{
  "image_size": 24,
  "horizontal_flip": false,
  "translate": 0.12,
  "cutout": 0.25,
  "targets": ["its colour"],
  "activation": "leaky_relu",
  "widths": [96, 144, 208],
  "init": "torch_default",
  "optimizer": "adamw",
  "beta1": 0.9,
  "beta2": 0.95,
  "steps": 39600,
  "batch_size": 64,
  "lr_schedule": "wsd_sqrt",
  "weight_decay": 0.03
}
Rows from block 3 of a small image classifier, named by matrix and row number. Each number is 50 + 12 x the weight over its row's rms, rounded and kept within 0 to 99. All counts start at 0.
After each channel's rows are labels from the 100 images, of 14976, where the channel reaches its highest value: "colour at peak" is the nearest of a few named colours to the mean colour under the peak. Only what is clearly more common there than usual is listed. The data: rendered solids tumbling over patterned floors.
# conv: 3x3 conv (model.blocks.3.conv.weight, 96x96x3x3, each kernel summed), inputs 0-95

conv.48:50 57 45 30 44 15 45 56 42 72 65 53 57 59 62 47 51 60 55 51 36 55 28 51 42 47 31 35 46 47 42 57 54 51 15 62 53 47 42 65 48 41 52 37 46 74 70 51 25 74 47 18 40 35 55 55 51 58 41 51 51 55 47 55 47 38 46 27 43 51 52 38 32 61 46 58 77 49 40 55 40 39 45 55 59 62 59 40 55 44 54 57 49 38 31 45
colour at peak: black

conv.61:64 58 50 54 68 54 49 55 53 64 58 53 53 53 61 29 48 48 45 47 35 44 50 45 42 46 52 44 46 56 62 48 61 50 58 64 61 57 52 50 42 39 56 58 53 39 59 54 60 54 31 60 42 44 44 59 49 00 62 54 41 50 52 56 52 51 45 52 00 54 30 09 41 54 53 42 45 44 49 55 48 47 17 60 41 45 47 47 52 56 57 45 36 48 57 54
colour at peak: yellow

conv.50:65 46 16 44 38 44 13 49 57 41 26 57 56 54 57 56 70 41 56 27 48 50 40 67 48 43 49 64 47 50 39 37 58 35 52 61 46 53 58 55 43 29 44 59 40 50 23 60 47 56 71 54 48 64 50 65 39 62 62 36 29 45 49 53 40 45 35 45 62 55 73 51 27 56 34 57 60 61 47 55 47 48 50 48 41 57 44 33 56 52 36 34 76 41 46 49
colour at peak: purple

conv.23:51 71 53 42 53 36 41 47 64 47 48 42 58 44 74 48 55 55 55 38 54 31 46 63 58 52 20 40 34 52 43 07 59 50 47 56 47 45 48 54 41 51 36 54 68 59 44 61 28 54 73 50 50 39 54 59 40 60 64 49 48 60 50 40 42 51 32 40 58 67 72 50 50 79 27 61 63 45 40 47 35 38 50 38 51 65 54 58 52 71 59 40 65 52 68 56
colour at peak: purple

conv.73:50 48 28 19 18 35 29 49 44 59 62 59 40 65 50 53 56 52 48 53 39 64 22 56 46 52 38 45 37 47 35 59 49 45 17 51 28 46 60 65 34 34 45 58 31 48 72 53 34 60 54 39 45 44 53 51 42 62 52 42 45 48 32 35 41 27 44 45 64 45 68 52 31 41 59 50 59 48 36 49 36 34 52 53 43 54 51 35 56 37 51 51 64 54 50 47
colour at peak: black; brown

conv.57:53 62 40 64 64 41 67 58 65 44 58 48 60 58 59 45 44 65 40 54 54 58 33 53 54 51 31 21 43 45 71 47 65 40 52 52 44 37 37 45 28 43 44 42 70 47 64 54 29 48 52 45 45 16 55 46 53 48 45 43 68 41 27 19 49 47 45 41 43 62 34 50 55 66 56 51 48 35 47 70 28 32 51 58 29 54 63 54 49 54 60 34 33 39 48 39
colour at peak: yellow

conv.28:51 50 55 55 46 48 62 51 53 52 61 43 58 48 44 66 51 24 39 30 40 46 46 62 64 50 66 50 46 49 51 12 55 46 56 47 47 46 59 57 38 25 49 53 50 49 53 40 54 49 61 51 50 48 24 44 25 53 65 44 62 40 55 36 26 23 42 40 50 53 35 59 34 36 40 58 50 50 53 37 25 39 49 46 60 62 26 47 52 70 39 56 61 11 39 46
colour at peak: green

conv.27:49 54 55 45 44 56 15 63 44 59 43 65 62 57 51 31 47 66 44 54 59 41 35 56 46 58 45 49 59 50 38 25 57 31 59 52 35 54 59 49 56 50 49 62 61 47 28 44 61 54 63 58 44 47 66 53 18 23 47 60 21 53 44 64 56 49 49 63 37 58 70 36 51 66 41 58 46 47 44 44 36 40 43 74 52 51 61 42 48 19 34 58 52 42 29 50
colour at peak: green

conv.69:44 48 53 42 56 50 41 45 46 76 72 45 60 53 53 57 48 58 47 40 47 49 61 71 58 56 65 43 46 35 37 39 50 44 39 54 51 41 60 52 55 38 54 47 66 62 79 34 57 57 32 32 42 41 47 49 61 55 58 56 53 54 48 37 64 35 39 27 35 45 24 50 32 69 36 67 72 30 36 42 35 45 22 65 50 75 52 45 58 50 65 58 46 35 42 29
colour at peak: blue

conv.2:59 56 49 59 37 70 69 43 59 38 56 49 61 53 65 68 39 28 48 35 40 53 49 51 47 46 62 42 40 51 49 36 57 44 55 45 45 58 58 57 41 36 54 50 39 52 54 58 46 44 77 54 48 42 37 58 48 54 45 48 65 37 43 47 31 45 46 41 49 60 46 65 38 63 49 67 59 51 70 44 44 48 86 42 57 54 27 58 33 94 36 22 55 37 32 55
colour at peak: red

conv.77:52 17 42 53 37 62 58 39 49 49 43 36 45 46 44 54 42 49 43 44 54 65 41 41 21 38 72 26 51 47 47 51 48 38 54 57 56 27 54 70 42 55 51 49 27 59 41 51 64 56 54 50 46 19 64 46 44 55 38 45 68 35 44 26 36 43 48 54 44 49 24 55 53 38 61 49 49 53 49 40 48 51 63 27 27 62 57 46 53 37 56 41 29 47 24 46
colour at peak: orange; brown

conv.44:51 30 29 46 63 40 48 52 34 58 28 58 50 55 50 38 41 69 40 48 47 53 51 54 32 44 60 38 46 38 48 44 47 36 54 62 66 46 59 58 45 37 46 59 50 57 27 51 63 64 31 63 38 39 66 54 49 16 59 49 35 45 39 59 58 44 38 52 20 50 53 30 40 47 45 29 46 46 42 48 45 45 25 54 56 47 67 33 48 24 50 61 36 42 22 40
colour at peak: green

conv.49:61 57 47 48 45 34 64 48 65 64 57 46 64 59 57 62 66 54 60 36 44 53 44 65 59 47 58 49 40 53 58 37 54 60 42 48 39 34 57 58 37 27 52 51 54 56 56 40 53 52 59 31 61 52 45 51 57 54 52 55 55 54 47 61 37 20 49 20 48 61 51 52 33 81 51 55 60 41 49 66 07 19 48 54 65 60 55 60 51 78 60 54 67 37 53 54
colour at peak: red; purple

conv.87:64 37 25 48 63 33 43 43 48 66 43 40 61 60 52 32 48 62 35 49 47 47 31 44 46 29 32 52 36 43 59 35 61 27 45 60 58 46 37 56 27 35 39 43 52 63 46 52 42 69 41 45 43 52 62 59 49 40 58 40 37 34 34 49 32 54 27 44 43 62 49 27 36 61 37 52 56 58 36 64 41 41 21 55 45 39 60 24 43 28 60 46 45 45 40 46
colour at peak: brown

conv.66:51 60 41 44 55 63 48 56 49 57 57 57 53 29 49 50 48 49 33 49 51 23 51 49 44 36 65 31 39 33 66 25 60 34 46 61 64 44 47 58 38 45 32 49 47 47 66 52 64 56 48 58 46 36 45 57 54 21 77 48 59 37 38 57 39 25 46 44 27 53 59 33 43 44 26 50 49 64 58 56 38 39 39 57 48 56 43 27 59 67 74 48 37 37 38 32
colour at peak: green

conv.9:50 52 51 57 62 68 56 62 51 57 50 44 42 57 38 53 58 37 52 37 45 34 56 61 26 47 56 58 49 56 59 30 53 39 64 55 66 31 47 62 45 79 54 51 44 64 58 49 55 68 53 66 37 60 71 54 56 57 49 48 35 51 32 36 34 49 40 88 59 45 48 53 64 42 21 52 43 62 42 52 51 46 55 28 26 49 54 21 67 63 53 28 53 55 41 50
colour at peak: brown

conv.62:61 69 48 47 47 71 58 49 45 28 67 50 63 56 73 66 27 58 48 38 59 62 58 58 68 57 53 56 51 39 36 58 57 40 42 45 34 45 48 36 58 58 44 42 60 45 65 65 59 40 65 32 53 55 50 56 60 51 18 37 75 44 40 52 55 35 51 57 51 44 61 69 69 67 61 54 67 50 58 41 33 39 59 62 39 68 45 50 31 76 52 49 45 29 45 44
colour at peak: green; cyan

conv.74:47 46 43 42 53 21 55 48 44 65 45 52 51 46 62 57 59 61 41 42 54 51 39 49 41 52 47 23 39 32 51 40 51 34 34 57 54 46 47 62 42 32 40 44 47 60 57 47 46 67 54 34 52 22 50 49 49 57 58 46 59 48 43 38 42 22 51 20 50 51 44 42 28 54 40 54 63 54 46 58 21 22 30 39 43 53 55 33 54 54 52 40 52 22 20 38
colour at peak: green; black

conv.0:48 49 22 42 39 41 08 51 50 57 44 56 43 57 41 40 65 59 42 43 32 49 44 52 39 40 52 58 40 37 43 42 54 27 54 36 32 32 61 47 35 29 38 64 39 17 44 49 55 35 53 56 33 57 62 50 38 51 58 39 17 41 42 59 55 34 43 36 52 54 55 45 28 45 36 49 49 51 45 59 41 42 47 41 41 35 61 34 62 54 61 51 61 50 59 45
colour at peak: red

conv.63:46 48 54 56 34 71 57 45 46 34 60 61 43 45 55 37 34 30 53 50 53 57 47 38 32 36 62 43 60 32 46 49 41 40 66 55 55 50 46 59 43 64 45 49 20 48 57 63 63 54 34 58 42 38 55 45 46 56 35 40 51 44 40 25 49 38 40 60 49 46 11 56 64 21 48 30 31 54 35 36 54 52 52 40 17 56 43 55 52 50 39 51 28 53 42 39
colour at peak: orange

conv.5:56 23 41 55 40 81 47 39 54 64 28 36 61 56 54 66 49 59 31 40 43 55 63 67 56 49 82 63 51 50 45 44 55 49 72 53 47 52 77 63 69 46 45 68 61 48 22 54 77 62 60 66 46 61 58 59 65 35 54 50 31 59 51 51 53 48 46 54 45 53 42 64 46 56 42 59 36 50 54 57 44 52 54 60 50 34 57 54 40 23 47 55 56 47 31 41
colour at peak: blue

conv.34:59 55 45 52 64 56 26 46 45 52 47 61 66 53 63 40 46 65 44 62 73 46 37 73 62 55 26 52 42 53 39 30 64 46 65 61 55 62 63 57 48 44 47 65 73 47 42 60 46 56 73 71 55 50 52 63 22 65 34 46 30 53 61 40 51 59 37 58 70 53 79 57 55 78 46 44 70 62 41 49 46 40 60 60 50 51 57 56 44 43 46 48 61 64 62 53
colour at peak: purple

conv.14:40 56 49 60 37 62 61 54 47 70 83 52 52 77 43 69 46 51 46 47 45 68 38 64 50 46 64 41 45 53 55 45 55 39 62 36 35 63 60 52 48 45 83 51 38 65 83 37 60 68 49 54 27 37 57 39 61 51 31 55 55 50 47 35 52 32 38 45 44 43 29 68 38 48 53 55 70 29 57 53 37 43 61 50 48 54 57 44 44 55 58 64 45 36 38 44
colour at peak: orange

conv.22:47 48 26 49 63 40 39 52 44 46 31 58 55 46 39 44 62 68 34 52 33 26 26 37 54 38 08 56 45 28 52 49 51 52 43 57 56 32 37 59 36 43 43 44 49 52 34 31 19 52 55 43 53 56 61 49 15 43 55 52 34 45 46 61 34 47 33 38 49 63 59 48 40 48 38 50 52 50 39 60 41 42 40 55 55 42 62 40 57 43 53 48 61 55 54 28
colour at peak: brown

conv.65:53 61 45 53 79 36 67 62 56 59 57 48 52 43 57 41 53 53 37 43 41 45 54 51 42 42 50 19 40 43 66 38 54 34 52 61 72 46 42 57 43 37 40 46 54 47 65 48 52 55 36 51 43 20 49 52 59 25 73 40 60 48 43 43 50 45 38 37 20 54 25 28 37 56 42 44 57 42 45 57 47 45 16 47 40 63 52 36 62 68 63 49 34 42 54 45
colour at peak: yellow

conv.93:58 48 57 61 53 52 48 59 55 80 53 62 50 51 42 41 64 49 47 46 43 44 51 46 23 50 61 54 50 49 61 24 53 40 60 56 51 49 62 54 52 36 57 60 43 54 61 51 59 55 57 54 33 53 53 51 51 52 76 46 41 45 49 53 50 03 50 23 53 66 48 39 25 45 43 67 51 55 54 70 23 21 58 52 43 48 45 26 63 45 74 44 54 45 53 44
colour at peak: blue